{"model": "masked spectrogram model", "dataset": "babble in 24 made-up languages, each with its own sounds, syllables and stress or tones, from a formant synthesiser", "train_examples": 39062, "n_mels": 64, "hop_length": 160, "input": "log_mel", "win_length": 512, "method": "simmim", "mask_ratio": 0.75, "loss": "l1", "arch": "coatnet", "norm": "layernorm", "norm_position": "pre", "activation": "swiglu", "mlp_ratio": 4, "head_dim": 32, "fused_qkv": false, "qk_norm": false, "layer_scale_init": 0.01, "parallel_block": false, "inner_norm": false, "moe": "top_k", "num_experts": 8, "moe_every": 2, "expert_mlp_ratio": 0.5, "experts_per_token": 1, "shared_expert": false, "patch_size": [4, 4], "conv_stem": false, "depths": [7, 7], "widths": [96, 192], "residual_init": "scaled_by_depth", "optimizer": "soap", "beta2": 0.95, "lr": 0.0037, "beta1": 0.9, "shampoo_beta": 0.95, "eps": 1e-08, "precondition_frequency": 10, "max_precond_dim": 1024, "one_sided": false, "adamw_lr_other_params": 0.0029, "grad_clip": 3.0, "cautious_weight_decay": true, "ema_decay": 0.995, "steps": 13200, "batch_size": 128, "epochs": 43.3, "lr_schedule": "wsd_sqrt", "decay_fraction": 0.2, "final_lr_fraction": 0.01, "warmup_steps": 390, "weight_decay": 0.09, "adamw_weight_decay_other_params": 0.01}
Rows from block 2 of a small masked spectrogram model, named by matrix and row number. Rows with one number belong to one channel. Each number is 500 + 40 x the weight over its row's rms, rounded and kept within 0 to 999. All counts start at 0. Numbers have three digits each.
Before each channel's rows are labels from the 100 clips, of 14976, where the channel reaches its highest value: "band" is the frequency band that holds the peak; "responds to" is what is common among them. Only what is clearly more common there than usual is listed. The data: babble in 24 made-up languages, each with its own sounds, syllables and stress or tones, from a formant synthesiser.
# convs0: expand pointwise conv (model.blocks.2.convs.0.weight, 384x96x1x1), inputs 0-95
# convs1: depthwise 3x3 conv (model.blocks.2.convs.1.weight, 384x1x3x3, trained with AdamW), a 3x3 kernel
# convs2: project pointwise conv (model.blocks.2.convs.2.weight, 96x384x1x1, transposed), outputs 0-95

band: 500 to 1000 Hz; 0 to 250 Hz
responds to: mains hum; voice: child-like voice; clipping
convs0.126:533441523485509530507476415462480497458458482502510429507493453508512521493388469445477504479511465476496470488471526540423495431502488447553441488507449516492559510500469436443513523554564538498537471562485414473530496471576506569588456488491487504479545455450450531519502561500525553445
convs1.126:526575524501451476459451479
convs2.126:458441465435533496539547423492443469483509562449529554485467445444474515533505493521504526485492468482473509571463535441460470484533496496533501466628459461509480406548505472558529527539492498467479541488496490508461534485420493522502509419461503515470556484487495472465528416466591490449

band: 250 to 500 Hz
responds to: /r/
convs0.22:551413474459512540452468574535533434539463486506518504459468447532509472476586454432505514431507515411488499532503503516585518544535445521536522481539484540477461530535550486499492414478527601478503560517509455551511477458528469489531431544547479462544532478480502523514562504522472527450
convs1.22:523485531448446445514560511
convs2.22:535484499475488536489453530503442538504524507531525468496467478549533506488515579449456523456486522425486493458443516527442526538457497498551519452433501478549488491487468539464478402489458510470481553490450620526495402453524567544595541465508448525535485445494547502465536555483524544496

band: 4000 to 8000 Hz
responds to: clipping; rumble
convs0.29:534410517474465475531471524559495507497553417452492468489528487435481490482477458472513438495443493457475485488581595534475495554540497509537480453497498528492455501427502509500458497516449522438505538492444425493516535450526547550464505456526509525460525455530452531457381481567459558533
convs1.29:503555506514601524511511510
convs2.29:452563439435440468471475567495484499544494542534488516424521483482487487516462502495550558484491559524491547481526493508495509436542551526595510463514490511446533535460473396540452521484583416452546486502567540570550502530502512514512488500521514499458515476447583558466511435509488471536

band: 1000 to 2000 Hz
responds to: /ǃ/
convs0.62:425500465476496519470460480508578492454535421585481491478543482489488457491556483476506583539522488526506558466432490519500495484474492446443520557567469467407450471485495572556535540581468553532480473500534490503467464505502501587535499498457445453440512482518525502457488500558429514449
convs1.62:499604499509506498503559502
convs2.62:569513483503494459506466497547458491464521538376396497505486460511491506564467418450534545493581512431536498519446501537467508573505528525495481471608574564503499504452575494483481505513510484514526502552459544544489495488448483494516512530550464444561508551457509490544533500475510548515

band: 0 to 250 Hz
responds to: thin (high-pass); white noise
convs0.262:589474453595494486455462543438479514500555451457500488461489503526471516447545574500433515502428571530464487494525514561492479501587492539489509478529539489525439533441460515487492448486521441502537513532553492457465536497468488421479493465512475492449496554438496549481454450599480549524
convs1.262:549540550539556540474482525
convs2.262:457503471548480480464480479498562528500435467555498464553519537482480497597477524550473510532536499528517478469471431457546496494506519420449626478446442562490503529594537586426526498504545494483526513505499496459499459457465505526506509532519475511501491437473477509575494431476436554533

band: 1000 to 2000 Hz
responds to: /ǃ/
convs0.210:479479525530499466507481422467466445411532504499517499482479452509528430542516498500494551525568446452533518577450474470567508495551490561484528541527516469494462454499499541476463440457518504539556487460479521536501480532464543498520470563385467506572552579549465451540508473489538434559
convs1.210:484538491482598485477541483
convs2.210:397537456512487504443575548447458406463450502495501506535528537551490492534396576446483505526505607536487423500477483477512485492539535514508529522474517508543530470559538509485458531475484466538487517455551524524525435431535473505448548529524533552501517530506562488497572467511466464513

band: 500 to 1000 Hz
responds to: voice: child-like voice
convs0.1:463487508484553501492500442530450559575480479529469511496465512449564449516463537548508531471528397505498604501516450511519552412457491464516462605464470463531485492494460528539575511466499498440531556490434500490502463492462493416545494520517492513549560535508488578529480484452456512517
convs1.1:508492493466604492512456496
convs2.1:553478572470445536511541496410508457422537551536463465526516515537456509521556480479513434549480600437476463512506434479487562521473528482514547458474507497511481494514577504570455489507458484524439463516470438498529499482500476600489525472459479470482479533596530428494526456460535502499

band: 1000 to 2000 Hz; 500 to 1000 Hz
responds to: prosody: tones; voice: child-like voice
convs0.119:537476567512507500496595496497545462537480520469516505492494504490480512508506563586489513586458524529531495496574433512500340450525493414520446428464451521524493499527550572463555493485457469445525530518471505471521512457536496486495464537517568500494517572458535525517485465476481532496
convs1.119:517498561558494582502507495
convs2.119:464497484532453439479495468464444481477499547421541474487520428526548583491493477475461548485480471528486571425500510476493500485498524528486505525522519510513409443462425521576424445548469490580474529487544486435499460462494484476581481483527471506605443504499470458547529509517499556544

band: 500 to 1000 Hz
responds to: voice: child-like voice
convs0.354:519485509566557569582548492492529414459495541512505485491508485477501496535606497483524491500481429506470518511450492417477458451459529513572505459517515475514478532508511498525480431465469554494399477518420482444541450441503601476447516511502476486487517494531464455462551472495526495586
convs1.354:482426469500548506507427505
convs2.354:456556510475460426470519535478453538431458472528510512472517552492490509481450513439456502486521547471487486596587503547540488566542491481437498508563424470496580469477478440524489536465436443452493412492554509494519574531485500538516503517456519482484491556505581513486437505435511531494

band: 500 to 1000 Hz
responds to: mains hum
convs0.227:464461533496466542511547481545496520460464462450517550488496483473484464459487524468450598542544480484525521446477458468553548510512494521525505468489464555406499564567540492562453497483545494423530469524540474440500534546411444503462488490480429521481478439406502551516557511519533564540
convs1.227:499530482589435480484520494
convs2.227:572464513473462479420491504512513636521580486524474521507468549476494474533490531474518537509463464562496499561515389572531447474517444439457514549472500447529525482506500514459440479554475499541498504543574504559501561452538531513483491514507506526516460558513477537448440531486514429491

band: 1000 to 2000 Hz
responds to: voice: child-like voice
convs0.276:445456567500446548510538544498535569456468546505469473455510435503493495476513496535588475519441502550490519488484505463488448444488495467483477550579478565534523515520558458560447523447503504566561496490475422539510530529545467491468501523495476489549452438568404494427469517435523474512
convs1.276:503486504490440481515598518
convs2.276:411524515457558509536492414542472473412540560475498506480496499452573534494538472536522578487457504483495485445500533540475492473533516501395503459458532463488550443478541504563516481444537444600534588502511517496434501516537545584468497502473475473550480507474472529475519461508505477485

band: 500 to 1000 Hz
responds to: mains hum
convs0.95:423448489450491506561556486467460478518450521482457479427538486500591488531502480523456466598511488504484537573487552587508494468512549546512485534510485524493502449545467508605471441509534508523568492557437494458516512453478468510519468505518495531531539439443509477575490500432573530499
convs1.95:502495494465613489509491498
convs2.95:553469545524500478470460511557558497472464468493455524557474567528451538521561574498412489412473457502515493501437405524486478488493486426478505486450550470459489449439527478404465510492474550551501529492583520526500488527536482528495522541532458521518443567567474508447471514548463496507

band: 1000 to 2000 Hz; 500 to 1000 Hz
responds to: voice: child-like voice
convs0.87:481460522503477501502544568531486506541520455499523537524483509480469615510497525522520447629544567544506453551503435521504486538525527507521554599496550525498499429500446511515447535584538451474481528487459495452435469488507550560496569450541479546457534466447519501521497506552496516509
convs1.87:504532510503442516511597503
convs2.87:503514430413537530419423481574477442556479543535543451475545517488626498504560510534387518483473454486526442489498513475504502500505509457507464472519507538530483486501486494534543469448517494533465560473471482507499423451518475494498560458552493484535475539462539496428413505528505500488

band: 500 to 1000 Hz; 250 to 500 Hz
responds to: voice: child-like voice
convs0.78:468483519528492510517560431535516490524487514521522403565457565551512459471559510540520571524548467462420558583560472510515445506549479451532482465585500501467470511508525514522500450489517469469511469485491493492505431445426538495515554559506481452565495568505497506544440464464414513513
convs1.78:471595493507443500505466499
convs2.78:480529457521485491503528517513495502516428464447455444497475490473531422493510449581459496465504509448467476513542514471519400551460482476431502491526442463419482581426510457506500497531437535527575433473510466483510542562447449556473470502509536460556551523532506516500549517539434465437

band: 1000 to 2000 Hz
responds to: voice: child-like voice; quiet level; prosody: tones
convs0.292:529496522491446512529504432559495533497481462490502469507484528507529498500479485479483457489530564579529538493545449503426551508449463571596509517456474537516530538474504515466424451556454486507513484529515543408461502416440449494528422464579546456514511504445519556433491544505456469457
convs1.292:487597506489562491520493519
convs2.292:439458514505507592460496483541491520538525562506519517461468430489507527453504535444480670479492455469472505496480578500495564460536475509512446521473490468448550485548485454463493474486467474507474535524480499518545539548550477467534492433502544504496488506498425485568473477512571544580

band: 250 to 500 Hz
responds to: mains hum
convs0.103:472470481485492513418385599489494478532510540488548493518529523585495559514511503483523486473538514451533472501444505474440488494523535535535425503503528506438554455557572457539504525517485483433523481549551465561493490496577467524474538511562514526431491534435542498488487570508477501419
convs1.103:518408453524508466475523520
convs2.103:509467544488533503469478536492548426485525512522507494488473446552598503481460476582493457509465473508466493516425509518513565427518527516470529509507526511557441480596491532588480534565511497487435456516455491491541452460566430558482488523464475419426461525479515491553454557455518495495

band: 2000 to 4000 Hz
responds to: mains hum
convs0.256:419469428477502536475512568526538481499492487521472461511528435535490561493499481502498550479473424478538463532508479464492521465556510527443543532503501439514472476545497550494496528395458509420492518485618528515447529530428446494475476462471417515464540475511518450566419507504434497486
convs1.256:490509501511576495466584507
convs2.256:568529443464462574488520543459525486472464493509522471528472459456465453564454541497541500494492501544534461472508499534475548499453513552500566542502549560477506488507540472565528558542495454509567515572515492523530421541432570605467482473513473428509523497573472441473487580478486532481

band: 250 to 500 Hz
responds to: voice: child-like voice
convs0.304:453559530542594539511487503548469522443467545457573515516487449439481459578457504483480518551523517534502459538523540515474534496518498493462503476510430483560464530469501534439456499459473530479510444481549470508508518520509469591542365501497579463579514541522506518451549523488552473491
convs1.304:484460484546450550485564471
convs2.304:529527528527520455527524511453550429481482454562533527430525484527412485528510512449473418503545504542483520504580439481502555539506496493482511493472460534462574408512483531484436529440545517441531480498491461433419560558503498480557504552540442478482502513547505546553456442503474468510

band: 250 to 500 Hz
responds to: voice: child-like voice; thin (high-pass)
convs0.30:471451511480507540521493545489497501566533525534490525620444470497486516475449525500489482529500499510517512489528527506431514448482439465461475464535426512459509499504443571494575533448589498499528551493459467512523591500444551533543483511447496574579592532469519491493535498586470473538
convs1.30:503565495506441480498579499
convs2.30:616495553482500494556522540476560513432572486552493439474500550503492507517545526452522398498434508472496519507552485494544551477536487451526457448536526543575521548491536487543456540481478540520472457539477522466494514525410484496436534481498543530558475594504516493575537525475532481509

band: 0 to 250 Hz; 250 to 500 Hz
responds to: voice: child-like voice; /y/
convs0.17:523533499462437548487516494509555533547498530473498551424498451559499545537560511524577498497449509433471533538562541574505498511596542496561540482559496497527507524529542456570502456567527556500449463498479534475488499481574498461411476541463477429502480488478558530474563528466493535532
convs1.17:513455495480462505513601498
convs2.17:496501495472506470542496524466539545610516504505538464502425509562504535533428519538439542527519531501473564517442486484482447454533507594450508444538546577514504456523421529498482489506477508534446500533495471526486488533519442440442452519470449454481521393471449545450513526542519486449

band: 250 to 500 Hz
responds to: mains hum
convs0.334:445556514522486496504481480472502503520515518556590533440510561549450475456551527538539501495506532483520519416518456480470447487513524489500475537550505528464440544468459527490547454481525423489447526508530535513462566553417498610467441449492480507472538552560480481602484566471520490507
convs1.334:504493490485440487506399502
convs2.334:501488508478511528500526506470458583525560603472522484488491547509512484503518424508509507464505457570518534519495462523536467519491520483532434573487449467556437524529454447572434570520600495507483482490521479479402562513493475544541522473531516518494502566468556594502487510506524572540

band: 500 to 1000 Hz
responds to: voice: child-like voice; clipping
convs0.370:473499501478541477492460517506534514594484560467521561494469457498540432576480495496530539475542460484454514517513572427490561469506460432511554527519512512509508534545468503478507533543496470510524493395490511641513484494462466474440528545441455500580459496521539431465528471496450459513
convs1.370:549599469513487523499484515
convs2.370:452560540573557485413518514513443483536541501520513421495540550467511447518455475521401484547555494520497526470490526407613438502535489472555503499542478518461507546475462521487488482439512497475486514467478475492497491503534544598457496515477430471438476497446521491448498504500424479471

band: 0 to 250 Hz
responds to: voice: child-like voice; mains hum
convs0.355:541488495532485546495581484495550465466507467538475464454547507483515526472556480481527512581448478507481527507474534444524496539454502537518483488482502494449566530552568492587474480540471548600541443541518486494501539488460603508495481539463571567453526542522530473518447389537503546488
convs1.355:493402444464500493518492497
convs2.355:585478527475514555592499477535442524541544451524559559464506509518501506496529556531470422486474498518469472468431525474532531515543473458470472473506438515547459493450512495501538536465426529437486451524460473495456481473419458522528457467538446475437442562477493446565507536416501544510

band: 250 to 500 Hz; 500 to 1000 Hz
responds to: voice: child-like voice
convs0.108:432453477517483492547548480506406521527533438478516513484568491473592584513492397513504516482527473461486543516544498583512573529478558454495497528524531489510499510438445514525480428443504521460452479579485498524548468463521504507493483498469535482562514530542526444480496458507404470562
convs1.108:496487482532599551495516488
convs2.108:567473507416498468480474454471475500504488591576475512541530534539450431509463552440450456520483517542523500469538520482514511462463466528480500434470451483488488482582574540500479530545472522517541498432448472576443497562486564535550504513535468523424488539480536523537450486512547495415

band: 250 to 500 Hz
responds to: voice: low voice
convs0.69:530526478516411476400523494512490377556474499553534534526425473526570473525470446518509488502485497498546548472486490468587486439480490507469500507573495548458526559556505519444525515527519469537484510460524569463559486478553500484549484504492505430412495544433474461522561498503496469499
convs1.69:507605524485522520482482470
convs2.69:490489510468535488499500503537482507488441556474486387494502519523487463519507617529452540496400518509575523515419468456496494576490420477543467445481522514556514466552546541466508508524516517519535461437498488507494497507558562488505569584436545538538443473485524518489486458471475503440

band: 500 to 1000 Hz; 250 to 500 Hz
responds to: prosody: tones; voice: child-like voice
convs0.217:535510540532474488500451475554538512439500528462484510580418429474506429519489580459451499512532500516512512515548532475517567493468501550500522557401517486443516547510429465529547441489572470477493532403514492515510521557458529483547532484461504496469467482529602507495487469558470442467
convs1.217:514462546469579475481524456
convs2.217:617538447520487488519574511489505481523479512574571544464557481473505533479485457484505539505490486489423465445509470474508518464526501546511527485528526510538507520460569567435491517504451485460485501498558465462447556470483497505418591511539489456526467438519375549520505434507537522484

band: 1000 to 2000 Hz
responds to: /ǃ/; mains hum
convs0.160:527474453479514493517464517486470464543530555473506529439506489498524510523463421536419458485504536488520414475542587446576518518472509539463514445535503514523555443486474512536514444506543526547483543497451445501575508468535429474575557508499458445536445515441594532497498473443510440524
convs1.160:515545527469403516512514521
convs2.160:523493532495500546490489489519486458514499548544411528460491461540524530572562553480492429505480537552475592561518393486504497517579428540455450499541608527453481486451496525478547485501550475452522475455479468521457553543449533531525508498537498531498549511513465429506443513499536542519

band: 0 to 250 Hz
responds to: prosody: tones; mains hum
convs0.260:567518525450460512471536564520378446465522495459488427487532497461483525513499551529522543480558532482405524457528497449564505442499449488456458521490477483480517480510498515487501532502477448488522497549473460455488488497538526617492503489445473591528439597428520469497548524497512479499
convs1.260:495479497511525500494615500
convs2.260:495548491517500475456463551526550480516481545504522479494480581423463517464573471564516477473590530511529496403481526458529499434475512456501516555550523518450485474419456458532463549515457496534529514563512458543482498530448531457485522466478476570494454510460519525458493482370487553471

band: 1000 to 2000 Hz
responds to: /ǃ/
convs0.228:515472467521425461511577495565500549528475513483512507518578492498492476469436490522520514478533527488417504408506459384475466476518491530545507495489441507555505567466497515544462516540421484499499479516489458534547484505486505524517493516483453505475496454411477485557457482448624488413
convs1.228:547439478518477520550439477
convs2.228:601552529471496500541554511514497554477447453519466524526552512455518546450484489458503444529490474459455518479497478565540490433497474518406447501548460513508512608486567515544501523513525543493495434525538484515501462527516547504433516573431492562506502486517579571529508422475501451513

band: 500 to 1000 Hz
responds to: mains hum
convs0.73:479449485504494471459456477498412528459513466445437493503490550453516553410489526512506488475496453558524435481444507518540501428581441467499460537495558474470492504418503485517533543506474591504526467586549538456509455476485523436529512512462483550532555460446498514558477583522469519488
convs1.73:483540509453465492419463468
convs2.73:431520542529512525451486573549486487550539485487552603552546432454515532486470546523515493501447549524522528505536506560415502502499417524457522559525490479472529522517558520446558468472544537470491529499546498480476506531526489450503432485497489562468565462558400480506490507496564435468

band: 1000 to 2000 Hz
responds to: voice: child-like voice; /ǃ/; clipping
convs0.38:564538518508542483428475538432482451511522538508481543459528446522531483503494482462548636513507522426518464488507502473526492519573499481494521471533502514485466560399492527477492475548547427484543461494542484504546446575520564489501524474525461600466467538491484481479493448535508494594
convs1.38:449504479490600489479526511
convs2.38:477480493476479549566495523442500529502468506547467534515468430525505516547478541487427466491525445519441461549508409513524532501614546499439545575478507487550449525579515550503533497520470507479514539563483536501540492454515515564500497501464522479618464524504465447565474487519488481421

band: 4000 to 8000 Hz
responds to: voice: child-like voice; /ts/; /s/
convs0.259:480472498516485491486527540513504479495518457569508467555531551424521489552540506519431519539454478449521583484503558466468529457596501501462546463469490511496509459513526389492546424579501526501459467426514488468461524428545520462468403446510440472535469509476504508462538472529464551510
convs1.259:490541465577531458490450488
convs2.259:543548525395546548482535551496475475486451484532480484515456505509522431460407464515461434487531571496515473494492532500503518557519449514510466484540516441495532532480566595535463485511475505505535479471477532580516520452476568471467427528568506526371471520511483478511446472470509510531

band: 0 to 250 Hz
responds to: voice: child-like voice; thin (high-pass)
convs0.101:490451517474524506520486513573506594487542459545465497538567557566460433432514539543502442482452488514543498491501439544458486490475480504449453414426546560511502490509461551506459527536430482528474490564413470477485524478480456481489517464517548458506523440506410490510497511452439527542
convs1.101:513514500505604489489446504
convs2.101:535564462516502490501490535451448454506513505459490525467380464455548516496430487500535576460447479534491450443458497513470512511556515530535576564586481395514537522462465505443512526523560492505508533391526491517485506527426502526531467469490462521463560492474563515471519500490537465495

band: 1000 to 2000 Hz
responds to: voice: high voice
convs0.231:480486512551530515473496437458455469559516485442527548543496490466449519466522510553505453501510467507511509461513563556501552493537547503496479386470444552529488593488573628511482456462447550525538529523562453543492537485439541521521496447454479496458521488508551484508530448523438470481
convs1.231:509595541505464477490460493
convs2.231:498515484515537493477486482479561524466434563468464509449468547481471476437490544509487544486513466497556495506495537473514441500517436404502510414499526456502498474519560520573507493413515558522496428441545530500460496537569520490453595498467512471484453459512584545455424466502433464490

band: 4000 to 8000 Hz
responds to: white noise
convs0.148:465526462465517440496498538478517508479512430483476523477451509487482494470492416516419415472491429569497526470481541544386441523536456497533403460519486554465475473499467532466506445473530534499490499537518484469470519545539476443508461450535498468467488539464488612506521453421517551484
convs1.148:455454487445496448451457493
convs2.148:491473477495546459449452504499560518500524500444549491538447476516524406449461552501523426514527436450512460526468493529521457552466445536461516465494584487486522552484543513466490394507508462512483525457443538465572455533523535542442563551540500477451520554550516487530452593515512483514

band: 0 to 250 Hz
responds to: thin (high-pass); voice: child-like voice
convs0.184:475485458502517548436470511519468454447582566505490468520559551510516446439575472495554474551477566504501492444537558534468501568573511566502564415527560525492413493483468548459486467445454471492481505472507537536512527547513564512440438520498499512450482485512527472489446533442478485484
convs1.184:504505506502381505506498507
convs2.184:498506423510507470495442541509485519532517513478574446388471515457493515389477507508545500433527486527582467475473568522495446498487504500501447503511506422440535585457462449471505510497525498491460500579504472484464529565456502434564470467526440490478500540448483554535485518449549519484

band: 1000 to 2000 Hz
responds to: voice: child-like voice
convs0.209:549505469527526513498491495602473458538549495471536580485442536504532567464446496517514521472505494420483465460597529553468552499529554526428483480477461537517508534502480596483526475534494547537512449516524528526505464452524529476509525551481545496412487576416546482560496523503491537431
convs1.209:512508509525578508480417502
convs2.209:538450491509448529489523532490613511497473513463496461495494471513456470473473542475530430561412509521498512478539459426482520428490491501544501547524515512499519519533528484586512513519537500511486500421423493440504579514572483517571569439574455534504470438524492482467451450421515508506

band: 2000 to 4000 Hz
responds to: voice: deep voice
convs0.141:497501529502491513571521543450544572462499461451502506553527497497441509567503507437471461526406485495475486482516597461528504565498519555529496484518458510486495565477516509480440483496606504421483508524540587462483532589453466492563481525477521502536516508499578484464566565545501526474
convs1.141:496589506505472520506572512
convs2.141:522531530477548517553505478508540526465431507453473544488495593466443463446402554455443473483530524457508505549483499635554470497540542474525459477502446526467518521478516466490504474515483511466522519513518537540498458565506457404415537566485539483548512483509499480490516564464448541480

band: 2000 to 4000 Hz
responds to: /ç/
convs0.232:527480487495476522539455452573548358446511485513597450464532515538449445534467543511484501487445556519462518497499469459493496475490448520535483474572541490491439516462421480526545471482548511506446495496502413498531491517488497506494463492399513472496462434518447515542506524425542541496
convs1.232:469539521455502503500595523
convs2.232:462489392519442501479483529488525460548521631475527505508507478585528512495503523468453532526432514500485537513501522498513541457452529454490556532496589490543492488503546491419497478447509503536558538543479529485488579528459456447439459495471468507495486444477612509447514458511456531501

band: 500 to 1000 Hz
responds to: voice: child-like voice
convs0.107:498528568523545523527531463456534528511417474530512507558525473483518554450538531489436557594503447510449532454514495542520493525464588485464547516502572488494529498460457457518560472465484551517538459454493458411482605548555480524562498481497548458474546473495449518465505513533489560468
convs1.107:512442503494588490506446501
convs2.107:492464462455458412468548533529501483476563395513469515483504495519469501479474466543466517493499487451464570515468532476491470488464551514446495490502587422421423485501481506430481532471544439511540499496455515474571489480531496505515508454487492519547551495525553521500454443420491391441

band: 2000 to 4000 Hz
responds to: /ǃ/
convs0.333:493519535468475445515493448513496481491566476472464459495424497565457473553534445506509543533492437524453481520556556523490518493496506441501476505550518501488472479494570516488437528538440511603390479544465495513447515509518490452446512563562453469403482491491584442536505480523476543556
convs1.333:498426505479437506485436505
convs2.333:414491438525429540534467540513561489548605521499529478424574506441512431496468545507507495526554448474474661518500462494485503458483514477518588478512566461470460463517436509475455482513552450472517510454509560477504468502498533512509505502504545534497554484519485471496507524484480481495

band: 0 to 250 Hz
responds to: voice: high voice
convs0.254:494525436521472416584513566525499518485529451498467514543434525527519433548513518575423550522509490471508529558492473523534489501514488433541436418508466552488522519421419522499490479459556492478528509532477489402468524474537517514478520489440504532485487458408454509450474555480501539538
convs1.254:472449468454471421492505528
convs2.254:506515495607434510516479470535488490533513517481601528531471528572456528556507533490504506489519468556437487463439537493492500544524497441534486580521537536588527553472472509519513419480566445511506500548520492532439510531441492523467537534540549532527512533464504464543461578518458407492